From a checkpoint of a small image VAE: 195000 training examples.
Rows from block 1 of the decoder of a small image VAE, named by matrix and row number. Each number is 128 + 32 x the weight over its row's rms, rounded and kept within 0 to 255. All counts start at 0.
After each channel's rows are labels from the 100 images, of 14848, where the channel reaches its highest value: "top examples" is what is common among them; "colour at peak" is the nearest of a few named colours to the mean colour under the peak. Only what is clearly more common there than usual is listed. The data: simulated telescope pictures of galaxies. In brackets: how many of the 100, against the usual share in percent.
# conv: 3x3 conv (decoder.mid.1.conv.weight, 256x256x3x3, each kernel summed), inputs 0-255

conv.115 [113 113 118 170 162  79 150 133 104 128 120 107 127 152 159 171 167 119 151 109 123 136 113  86 115 146 144 154 113  37 171 153 121 145 136 131 174  84 145  55 139 133 138 144 151 140 155  70  82 122 148 135 166 131  93 167  87  94 156 116 142 126 119  88 128 140 106  94 150 204 114 124 162 209 173 174  63 154 128 127 121 101 124 132 119 165 103 160 217 121 112 134 120 158 106 142 152 131 112 108 111  88 141 148 139 159 109 155 157 145 128  68 160 141 110 160 135 165 100 157 123 135  80 160  75 101 159 124 133 182 136 140  76 157  86 120  97  85 131 135 155 165 195 179 125 132 163 123 128 170 102 164 187 171 119 135 107 110 138 143 136 186 148 113 169 176 117 187   3 143 136 137  83 121 163 180 113 106  88 178 105 142 133 162 180 151 117 160  97  93 136 182  92 162 141 162 167 202 152  83 142 187 100 153 127 119  79  67 177 135 168 146  96 137 224 111 111 128 122 126 107 130 106 155  96 174 124 130 129 113 142 151 127  87 136 167 145 105 132 144 119 149 142 140 107 128  94 119 147  83 120 114  69 155 149  85]
top examples: bright star with spikes (71 vs 25.5)
colour at peak: grey (96 vs 5.5)

conv.222 [ 84 178 127 131 108 173 100 120  89 151 188 123  95 121 124 105  85 105 107 121 135 154 154 103 122 123 141 124 187 132 175 126 162 142  91 185 129 143  61  80 126 153 155 174  95 107 190 147 110  78  77 103 126 145 104 142 143 134 194 157 137 147 176 140 110 120 118 110 144 130  97 116 213 144 159  93 132 174 122  83 109 147  84 145 123 153 136 140 133 154 170 108 123 128 131 100 154 170 118 123 223 112 119 120 147 149 109 165 108 106 158 184 146 178 139  94 161 151 146 110 140 135 111 157 169 111 172 117 107 135 137 171 105 150 125 156 149 152 151 115 176 106 178 155 130 125 167 117 141 146  99 130 166 188 101 133 156  89  90 171 134  90 116 115  50 107 120  98 146 107 107 171 144 109 102 103 109 235 133 115 136 151 114 103  94 108  95 154 132 203 149 120 114 172 109 153 163  68 173  95 215 137 145 104 126 103 155 138 125 164 131  69 184 142 106 131 194 149 109 162 102 129 153 134 151 143  82 144 211 142 180 173 142 163 107 130 121 105 106 150 161 157 150 160 106 162 102  52  87 178 200 114  83 153 107 133]
top examples: bright star with spikes (89 vs 25.5)
colour at peak: brown (61 vs 17.1); grey (34 vs 5.5)

conv.212 [ 98 122 115 138 143  79 117  57  86  86 135 172 165 132 129 141 152 133 146  98 145 108  92  79  94 131 164 101 145  88 195 123 101 118 129 190 155 185 138  70 134 173 137 150 135 167 140 115 142  57 131 102 132 110 123 134  95  94 123 148 157 124 173 161  89 138 140 127  97 144 105  90 152 133 134 128  61 142 102  99 122 166  37 122 133  95 117 111  86 113 115  78 148 100  74 101 134 124 143 168 124 240 145  84 171 108 118 130 175 135 142 189 126 137 118 136 115 109 119  88  98 138 122 152 173 150 159 131 101  86 174  94 133  84 185 153  82 121 115 113 102 121 155 130 118  98 151 109 155 152 115  89  94 130 162 158  81 115 181 177 136 126 110 127 139  87 142  95  82  65 140 131 129 130 191 100  54 134 113 141  76 110 125 109  79 163  63 120 153 148 195 118 112 160 149 142 136 136 207 136 163 128  33 135  92  60  86 152 148  56 155  95 138 151 155 128 159 149  94 109 153 118 124 128 179 141 119 137 131 165 104 163 113 147 156 160 174 138  90  77 116  98 146  72  92 114 141 145 167 135 133 175  85 146 142 103]
top examples: bright star with spikes (74 vs 25.5); irregular (29 vs 9.4)
colour at peak: brown (71 vs 17.1)

conv.44 [127 167 126 162 141 149 133 189 119 109 168 139 159 131 110 125 153 105 135 111 137 115 127  93 120 120 110 146 162 103 127 152 146 124  80 122 162 165 153  90 115 153 147 129 202 107 167  91 133  97 102 108 115 133 142 197  90 115 222 163 119 148 118 184 120 103 131 139 142 146 167 168 203 118 156 108 147 137 108 142 103 172  68 151 116 124 157 150 159 103 153 161 126  91 142 143 143 119 167  67 155 105 126 147 141 138 148 155 112 192 153 139 146 121 119 130 123 143 121 156 114 157 104 154 147 203 143 182 110 182 252 144 138 121 168 238 155 167 117  97 103 141 184 112 106 110 128 160 125 109 125 163  94 179 184 125 103 147 120 160 116 109 134  87 130 126 130 155 105 134 187 139 110 113 200 141  94 133 134 175 112 146 128 114 135 124 125 119 255 166 196 124 132 133 153 127 133 149 111 151 171 144  92 145 136 104 107 174 106 114 112 112 115 139 252 134 140 117 138 129  59 105 112 117 142 129 188  93 152 199 114 139 133 132 131 194 119 125 117 124 112 166 105 142  89 129 113 150 146 141 157 131  99 129 143  93]
top examples: bright star with spikes (78 vs 25.5)
colour at peak: grey (88 vs 5.5)

conv.180 [131 134 113 157 178 107 162 221  74 100 154  93 140 134 134 170 118 148 130  97 156 112 155  35 149 122 117 184 130 120 134 106 114 138 108 137 208 157 197 133 134 162 124 149 131  90 126 136 207 123  93 103  77  67 177 135 135 158 132 125 167 144 157 133 122 129 167 132 151 188 123 175  98 131 145 161  56 173 158 150 162 167 117 128 149  89 113 100 215 100 193 106 137  46 134  76 180 117 129 122  68 127 150 127 107 161 135  84 181 129 129 168 104 149 122 167 115 188 138 150 135 171 115 126 147 184 134 139 198 130 131  74  80 124 153 138 158 139 101 100  94 152 139 105 189 131 141 159 188 152 132 143 133 134 166 152 124 134 145 113 166 162 118 123  82  91 120 121 115  83 167 122 125 135 131 131 104 133 122 127 150 158 130 179 166 114  88 121 115  92 123 136 119 115 209 118  81 150 110 124 125 144  74 113 167 126 166 172 126 116 127 144  84 147  99 134 110 156  70 116  57 188 107 101  94 102 200  78 138 122 138 104 171 120 172 105 124 132 152 127 187 161 125 120 116 138 100 132 126 105 102 187  94 162 168 128]
top examples: bright star with spikes (99 vs 25.5)
colour at peak: grey (99 vs 5.5)

conv.216 [ 95 154 132 135 142 136 159 162  85 113 137 108 110 136 108 141 109 165 101 100 125  89 147 128 119 119 117  96 168 162 147 139  88 152  86 142 104 135 139 106 140 127 162 235 149 210 224 128 220 109 113 147  96 157 156 118 168 209 112 124 143 161 129 190  55 134 181 119 172 101 138  77 130 103 146 132 108 179 217 155 129 125 123 158 111 106 143 101 146 167  97 128 180  97  86 138 162 166 108 140 155 185 105 128 155 105 157  99 146 117  89 168 127 163 165 133 120 146 137 142 106 207 182 174 110 171 171 125 160 104 138 142 148  73 207 198 155 106 153 115 173 141  91 144 111 102 123 182  98 143 109 106 109  93 159 148 136 183 173 140 127 141 127 116 132 113 142  95 150 141 154 130 165 114 120 111 113 132 131 106 117 158 137  90 109 102  61 151 168 174 155  97 153 128 139 170 150 168 147 144 155 119 122  74 115 103 160 181 156 115 155  85 156 138  61 110 131 175 145 159 163 126 121 155 162 115 144 108 216 149 120 159 131 135 160  89 175 138 125 155 127 153 164 123 167 178  82 146 104 119 148 164 106 145 157 103]
top examples: many stars (73 vs 34.9); tilted (39 vs 18.3); winding: clockwise outward (34 vs 13.7); barred spiral (32 vs 9.1)
colour at peak: grey (42 vs 5.5)

conv.243 [122 177 100  83  64 163 160 119  84 174 111 144 102 119 192 147 159 112 132  96 158 155 159 105 108 169 176  93 150 132 151 143 141 106 152 131 121 161 139 127 135  82 156 169 132 182 204  89 155 177 110 117 100 122 108 124  99  94 145  71 145 137 146 147  98 110 184 114 136 192 139 131 156 169 122  99 110 188 169 155  91 181 136 123 133  78 131 196 131  98 120 101 127  97 141  69 152 142 134  49 100 100 160 169 117  99 136 173 154 175 100 125 142 122 156 163 162 188  93  97  81 168 135  82 138 198  96 166 139 128 159  93 115 167 141 136  79 103 145 117 117  95 212 130  73 127 151 126 163 111 126 164 115 175 157 129 114  75 118 184 116 132  97 112 102 131 116 139  71  79 197 145 128 154 148 112  98 138  85 137 125 170 132 146 130 158 123 130 154 138 155 144  82  95  70 147 190  92 167 110 208 173  93 167 153 115 124 151 126 115 119 133 124 134 181 148 170 164  75 110 110  85 124 139 136 116 178 150 154 149 157 141 113 119 105 135 172 152 102 210  66  95 141  91 147 157 122 111 180  90 119 120 108 107 162 129]
top examples: many stars (82 vs 34.9); irregular (36 vs 9.4)
colour at peak: brown (49 vs 17.1)

conv.48 [ 84 159 156 135  84  81 108 125 131 120 141 146 100  82 184 131 116 180 123 142 101 183 145 136 134 107 128 130 166 164 114 162 186  98 200 118 131 130  57 203 133 130 135 140 122 255 155 115 192 140 226 123 117 121  96 117 153 125 108 129 119  33 124 170  75 127 132  89 176 107 164 166 135 128 103 135 105 129 121  99 104  92 119 135 101 148 133 128 136 160 109 107 142 200 116  92 130 198 168 117 153 112 124 191 106  75 121 145 100 158 140 173 146 110 203 122 130  94 153 143 138 133 114 104 126 111 105 138 163 148  93 132  61 132 152  96 134 136  86 124 136 136  63 100 157 114 163 148 136 161 104  80 149  89 161 128 153  81 188 112 128 105 121 172 130 172 167 111 211 154 106 105 142 167 132 130  85 122 101 104 131 122 134 146 103 105 161 117 122 174  72 117 181  75 129 131 118 103 129 163 164 112 124 103 139  99 163 119 101  97 124 142 138 157 109  90 157 187  77  95 154 150 184  70 133 145 137 166 190 123 136 107 118 145 182 152 125 162  95 116 102 160 137 108 152 141 112  87 132 150 116 125 190  94  82 131]
top examples: bright star with spikes (68 vs 25.5)
colour at peak: grey (69 vs 5.5)

conv.195 [ 82 147 157 151 150 118 116 101 133 153 169 160 130 134 110 132 121  65  95 178 110 108 137  71 101 102  98 157 124 165  83 123  98 142 117 163 144 156 162 195 154 196 147 161 122  90 143 215 124 123 114 136 155 107  70  93 150 181 101 161 149 174 201 153 116 138 122 142 172 122  75 151  30 133 114 143 139 128 110 133 104 108 120 113 114 138 112  84 147 142  96 137 150 140 161  96 107 110 162 164  90 131 180 126  93  79 144 127 146 138 170 158 176 120 132 139 146 115 181 140 215  77 159 166 142 130  99 129  69 162 158 163 109 146 145 136  96 126 104  99 141  98 144 162 134 155 123 150 110 135  86 136 100 172 119 146 123 152 139 118 123 125 131  92 131 113 197 134 155 140 119 144 160  80  94 100  87 172 119 117 179  88 132 171 100  83 130 196 192 152 145 128 145 157  73 112 105 153 104  77  85 119 150 132 118  55 200 218 128 118 163  85 152 106 190 133 178 179 128 149 102 170  77 145 138  82 109 136 122 115 177 186 173 121 115 100 176  98 135 119 148 124 140 128 110 101 196 144 121 184 137 153 115  99 100 143]
top examples: bright star with spikes (51 vs 25.5)
colour at peak: brown (43 vs 17.1)

conv.68 [173  97 106 169  87 147 128 136  55  80 170  66 177 104 143 137 111 178 152 147 153 105 102 108  70 129  66  73 139  87 141  94 122 163 102  54 104 131 142  99  84 162 126 193 142  71 158  91 144  94  59 118  96 147 155  93  91 151 154 111 178 156 152 122 119 194 137 150 140 150 102 139 166 116 148 169  90 108 132 174 171 136  93 108  86  96  98 146 221 126 121 113 124 101 158 123 152 170 146 103 105 104 149 117 140 121 169 100 161 122  72 164 137 118 125 148 115 176 172 146 151  90  90 162  83 157  88  83 162 170 150 124 148 103 128 115 179 128 101  93 168 121 128 124  91 140 151 155 159 108 152 171 137 132 143 147  95 122  97 124 182 142 180 119 138 102 106 111 152 106 140 118  89  89 142 110 108 123 104 137 113 141  33 115 194  93 128 120 131  87 174 157 101 120 145 127 114 135  85 109 138 127  68 102 119 113  87 166 145 122  96  63 138 142  97 118  76 137 137 170 124 150 117 169 145 119 154 127 161 139 125 120 102 179 123 112 101  87 184 167 164  83 109  81  34 160 140 175 150 125  86 176  93 173 150 105]
top examples: bright star with spikes (64 vs 25.5); irregular (26 vs 9.4)
colour at peak: brown (61 vs 17.1)

conv.141 [178 165 127 133  23 108 224 135 110 143  74  80 121 102 102 137 107 135 131 134 135 154 126 116  45 211 119 138  94 141 132 148 161 104 157 111 144 166 108 173 138 136 147 159 108 105 118 101 126  97 120  98 162 104  98 115 146 155  54  86 133  40 172  81  71 173 154 137 127 126 103  89 113 151 105 126 116 183 136 109 127 105 173 137  95 103  85 132  92 152 148 110 130 209  84  61 157 113 167 171  61 129 139 124 139 124 150 105  99  81  11 101  67 138 125 144 136 172 122 113  99 141 122  58  41 135  94 113 148 142 109 136  83 145 102 157  95 144 110 101 155 154 104  58 155 141 131 168  77 135  90 122 139 129 142 107 164  85 121 136 156 161 111 128 155 148 128 167 150 177 137 162 150 118 161 128 160 141 157  73 137 151 122 116 166 154 119 151 155 117 139  97 115  70 134 143 119 112 122 161 120 106 126 127 150  79 127 119 112 162 114 180  71 149 158 146  55 156 138 102  77 132 122 124 127 124 155 131 127 133  94  55 136  92 136 149 134 167 109 104 119 133  98 157 148 120 107 102 137  97 102 137 188 145 125 120]
top examples: bright star with spikes (94 vs 25.5)
colour at peak: grey (97 vs 5.5)

conv.110 [ 90 134 150 146 216 114 149  87 138  83 185 111 104 132 131 101 107 172 139 127 107 105 170 126 126 123 127 159 154 157 109 133 130 119 116 135 121 138 135 180 182 147  75 207 111 163 161 134 142 105 173 147  98 133 112 134 244 145 160 204 154 100 175 120 124 132 127 130 203 138 176 205 108 138 129 117 109 169 134 137 151 122 130 112  93 113 129 140 149 120 177 119 127 126 102 170 170 156 147 138 145 165 135 137 165  88 137  99 120 150 141 152 184 122 152  87 176 139 182 207 137 169 144 172 156 134 209 122  79 144 133 140 104 144 193 129 159 168 117 118 121 145 123 128 134 138 133 137  88 132 140 149 123 102 202  69 109 150 147 104  94 131 117 125 153 114 151 148 175 110  90 109 184  93 139 204  99 156 151 124 151 138 150 136  73 131 136 163 119 167 118 148 128  95 180 166 160 143 241 125 174 178 132 109 172 152 129 157 109 109 174 159 166 132 153 179 128 136 159 147 140 106 152 136  87 135  97 129 162 121 190 157 178  91 140 122  95  72 133 183 113  60 156 133 130 157 173 136  96 137 110 106 118 175 139 101]
top examples: many stars (60 vs 34.9); bright star with spikes (57 vs 25.5); barred spiral (29 vs 9.1)
colour at peak: brown (52 vs 17.1)

conv.205 [ 97 219 139 101 104  85 119 161 110 165 126 103  97 179 137 172 107 119 118 121 118  87 149 134 200 111 151 170 128 160 156 144 141 117 124 129 184 189 157 136 129 129 122  95 174 135  95 163  96 163 164 138 192 144 114 168 205 157 136 145  92 143 138 143  75 118 144 133 100 119 120 157 106 133  83 104 162 126 188 130 128 222 137 110 146 114 192 119 106 144 180 148 144 123 166  99 177 125 133 117 170 143  74 125 116 140 162 139 154 156  89 109 115 155 126  84 142 114  96  83 136 173 158  81 130 142  92 137 120  79 150 120 108 130  91 167 124 156 126  88 110 125 172  87 155 125 127 139 175  86  70 103 106 182 116 135 163 149 178 128 122 107 113 158 166 104 170 150 205 113  72 174 157 116 109  93 136 178 138 148  81 123 158 111 114 153 128 104 213 123 124 101 173 165 173 105 127 100 142 160 135 155 137  82 155 102 199 116 127 130 137 137 117 163  50 104 162  86 126 141 123 122 154 122 145 133 197 118 182 121 112 113 161 136 141  99  89 119  98 121 142 216 127 222 177 134 132 119  90 125 204 140 150  94 155 128]
top examples: bright star with spikes (100 vs 25.5)
colour at peak: grey (91 vs 5.5)

conv.119 [111 150 157  92 127 153 101 134 121 108 169  71 144 174 146 181 135 151 159 127 118 138 122 104 102 136 127 155  96 126 129 175  86 156 157 174 177 157 115 138 132 119 195  98 152 100 130 113 166 162 131 141 132 112 144 179 140 120  88 162 165 144 119 168 128 120 207 157 127 146 126 155 232  90 152  80 194 161 183 154 184 155 134 138 146 119 130 142 169 169 110 134 118 170 128 132 183 118 142 168  97 171  70 180  99 157  93 135  99 200 157 114 171 151 133 180  90 131 101 169 116 170 156 133  94 169 109  95 177 124 125 143 224 126 173 134 145 157 220 156  77  88 106 116 117 133 164 184 114 119  92 111 188 127 109 149 149 137 163 132 132 125  76 130 133 124 187 100 134 115 154 119 117 172 108 142 140  89 180  50 180 118 107 168 131 116 150 169 126 140  98 131 160 167 150 159 133 116 149 150 132 120 160 158 125 151 159 162 147 118 153 130 176  97 165 116 167 111 187 152 101 137 104 129 101 130 149 162  94 134 100 128 215 157 176 106 115 140 143 157 187 126 105 128  78 105 144 210 143 112 103 164 160 126 150 146]
top examples: bright star with spikes (98 vs 25.5)
colour at peak: grey (97 vs 5.5)

conv.199 [165  95 114 165 123 145 163 116 105 166 111 135 140  54 123  82 188 108 145 197 150  97 169 185  77 138  89  85 123 133 134 134 107  85 143 140 109 113 127 153  89 178 155 114 145 163  95 112 106 146  80 119 130 104  90  87  75  84 121  75 170 217 143 164  92 165 180 113 111 117 108  98 136 139 137 138 180  75  95 150 125 150 103 129  40 107  96  97 112 189 119  65 119 168 191  76 129  98 152 144 127  93 137 127 137 126 117  53 116  73 108 185 171  84 122 153 124 163 166 166 154 168  92 128 129 158 123 140 140 177 139 123 202  98 138 169 120 140 117 134 169  85 120  96 137 144 160 149 102 121 106 154  76  95 135 110 149 102 116 135 144 136 163 113 120  68  74 200 118 121 155 107  99 102 110 101 145 129 142 171 111 165 101  78 131  97 147 104 136  84 178 126 167 117 133 155 142 125 141 139 162 147 121 105 108  90 184 152 234 123 137  93 152 138 107 113  54 155 112 119  79  94  88 143 125 108 134  68 158 173 166 111 102 117 156 131 127 133 138 156 124  86 100 143 116 143 113 131 128 176 126 134  84  95 135 186]
top examples: bright star with spikes (88 vs 25.5)
colour at peak: grey (78 vs 5.5)

conv.23 [ 59  94 153 118 128 111 182 149 138 180 132 135 114 111 140 108 210 159 141 183 137 142 171 103 142 114 131 122  99 150 110 118 141 127 117 106 139 123 219 178 102 153 212 115 137 127 150 163 157 182 124 128 118 156 123 133 132 166  79  96  95 107 118 113 102 124 112 138  79 129 120 196 118 108 129 208 195 111 109 171 140 168 145  72 120 152 108 115 181 134 132 113 135 123  53 121 100 130 152 142 110  77 127 106 120 186 103 112 146 126 141 152 120 140 128 178 118 162 112 138 127 103 179  86 109 143 146 102 185 162 144 134 171  85 137 147 148 149 104 128 108  76  86  77 178 136 119 191  97 172 126 180 122 125 197 164 180 175 131  93 146 177 130  96 168 121 134 111 131 149 124 133 104 147 148 148 156 108 126 117 114 168 126 153 130 100 143 112 118 118  76 171 211 134 128 122 167 151  52 130 131 120 124 114 188 121 107 124 173 147 112 155 110 131 142 176 117 108 154 116  52 221 108 139  96 123 158 146 183 148 101 137 225 110 176 126 184 153 102  91 127 176  89 135 137  94 155 144 100 133 122 160 185  92 127  86]
top examples: many stars (66 vs 34.9); bright star with spikes (61 vs 25.5)
colour at peak: brown (52 vs 17.1)

conv.27 [133 168 134 101 126 138 106 124 130 164 127 200 143 137 108 119 109 105  94  87 160 165 158 108  65 194 235 146 109 129 177 168 158 148 207 217 179 103 135 144 187 119 170 129  90 167 136 115 131 118 129  91 174 160 111  87 171 120 146 156 160  85  79 121 138 143 185 118 139 169 124 147 162 131 117 155  92 158 136 121 136 130 136  94 139 147 168 110 125 103 157 121 114 145 137 140 212 113 138 138 169 165 164 145 155 121 110 166 144 135  72 107  70 180 184 152 138 160 144 145 155  88  82  99 120 118 135  81 146 119 147 122 185 165 129 123 135 131 100 130 148 133 120 153 255 163 200 152 122 128 169 112 200 133 164 108 123 107 131 135  97 116 129 151 126 174  91 130  95 171 139 114 130 168 144 103 112  98 148 129 164  94  89 153 107 132 123 177  86 126 163  98 132 188 137 147  69 140 137 123 157 105 127 132  85 120 125 112 134 146 130 107  92 125 126 100 151 159 175 139 166 145  93 104 107 140 112 150 168 197 127 111 107 118 162 141 112  99 164 117 172 105 164 114 107 136 138 178 174 207 103 165 102 150 155 142]
top examples: bright star with spikes (100 vs 25.5)
colour at peak: brown (81 vs 17.1)

conv.87 [146 108 146 157 113  91 119 119 141 110 175 156 138  88 115 169 125 174 126 138 105 133  54 118 123 156 138 125 116 111 139 159 136 161 135 104  89 154 145 141  95  97 159 116 126 144 101 140 157 133 162 176 108 114 143 113 129 142 147 162 151 175 168 126 128 102 142 159 115 120 157 112 153 118 146  90 145 131 126 142 173 173 114 117 144 136 174 147  97 110 143 153 162 106 139 218 163  69 169 141 178 200 122 141 118 130 141 199  79 191 211 249 162 138 184 148 155 140 128 131  87 172 135 200 152 134 160 126 134 115 141 147 144 130 132 165 122 131 146 148 120 118 162 175 182 136 125 167 119 135 207 126  95 155 142 112 160 168 126 139 132 134  97  79 153 125 168 133 145  83 131 129 161 133 166 170 128 150 154  73 214 149 165 177 132 180 160 150 145 149 141 163 162 141 125 122 116 125 166 143 147 173 162 158 143 119 165  82 122  90 150 154 170 120 172 184 175 106 117 123 125 138 126 183 139 190 105 134 102 140 145 209 121  80 174 176 116 199 119  88 114  93 123  96  56 123 194 147 181 107 136 122 105 159  94 183]
top examples: bright star with spikes (74 vs 25.5)
colour at peak: grey (86 vs 5.5)

conv.139 [117 180 163 116 130 100 130  54 141 110 140 140 142 201 137 128 169 172 142 125  68 139 150  84 168 161 141 153 109 183 143 185 136 109 127 129 134 173 157 147 148 116 129  91 154 146  99 163 106 104 159 133 100 115 119 133 142 117 156 118 146  98 178 119 130 131  89  85 111 154 138 147 115 158 130 149 137 140 121 101 146 157 150 121  86 137 149 126 182 164  68  90 134 118 165 173 126 124 138 153 124 127 114 137 121 124 214 194 149  91 178 134 141 120 150  86 114 113 157  80 169 114 111 224 122 100  76 209  97 149  96 126  77 163  84 104  94  69  80 135 148 117 190 182 159 143 136 118 111  93 114 240 104 104  89 128 149 101 148 130 148 172 161 147 174 136 179 163 187 107 110 160  95 138  99 121  88 109 141 246  99  65 125 142 147 123 229 166 137 165  91 148 178 111 105 168 121 121 138 108 110 143 110  86 125 120 148 128 175 109 135 120 129 146  93 127 151 159 101 160 134 159 153 137 147 143 145 122 110 100 164 179 134 135  95 130 138 179 125 111 103 150 111 155 127 156 109  91 139 210 167 138 159 112 135 139]
top examples: bright star with spikes (87 vs 25.5)
colour at peak: grey (79 vs 5.5)

conv.3 [171 190 168 142 102 128 204 125 110 136 113 158  53 122 151 179 120 110 104 157 126 202 151 162 117 148 179 149 115 155  90 127 143  91 156 171 130 104 110 165 187 131 164 143  90 170 161 126 135 163 146 196 125 123 123 146 165 106 169 113 123 163  75 150 109  59 135 118 136 153  76 151  65 169 112 125 160 158 148 125 105 128 113 144  82 159 205 191 131 155 119  66 115 105 179 150 137 138 138 145 142 124 174  91 170 142 135 228 149 195 126 133 123  91 130 138 112 123 118  79 156  92 172 127 158  93 138 136 154 130  86  93 123 166  94  77 121 120 119 125 113 121 124 170 186 138 158  96 142 124 128 147 147 158 168 116 120 122 145 141 125 184  97 118 148 176 210 191  99 105 116 125 105 157 154 159 140 146  94 145 153 131 161 146 135 179 126 175 133 141 108 106  66 140 132 184 141 139 150 114 143  89 148 156 203 123 150  91 119 162 121 153 134 123 163 214 144 105  72 166 154  89 162 109 119 132 177 162 124  80 104 194 121 127 155  94 156 165  65 138 124 144 140 138 186 131 157  95 127 115 159 121  92 151 123 166]
top examples: many stars (65 vs 34.9); bright star with spikes (64 vs 25.5); merging pair (30 vs 8.9); barred spiral (27 vs 9.1)
colour at peak: brown (53 vs 17.1); grey (38 vs 5.5)

conv.70 [ 26 129 132  85 152 115 148 233  87 144 117 113 131 195 191 151 153 121 101 104  81 141 105 109  99 102 142  91 148 128  95  78 133 174 127 124 169 120 117  87 105 133 114 145 153 126 138  90 205 141 127 116  86 113 106 177 119  85 148 161  75 196  53 162  94  75 105 152 173 122 107 144  73 134 124 112 147 119 143 125 134 155  97 152  62 147 190 149 155 176 108 101 183 128  82  87 128 163 131  96  66  86  73  64 129 152  73  77 112 111 104 104 121 146 126 178 141 147 104 176 106 149 126 105 100 131 146 191 138 158 125 133 182 158 131 115  98 122 130  48  49 178 169  49 152  81 124  93 142 124 114 163  88 152 171 168 152 160 140 111  99 125 127 109 127 140  98 118  78 150 196 153  92 109 141 140 109 115 174 138 129 166 100  94 123  90  91 152 148 109 132 152 123 112 150 148 135 129  94 146 156 141 147  95  95 111 104 110 167  94 111 136 111 105 173 123 139 126 120  79  95 154 115 107  55 112 146 141 121 163 111 108 158 122  84 116 130  88  88 119 153 106 102 156 111 126 169 123 109 118 107 154  97  99 134 133]
top examples: many stars (82 vs 34.9)
colour at peak: brown (45 vs 17.1)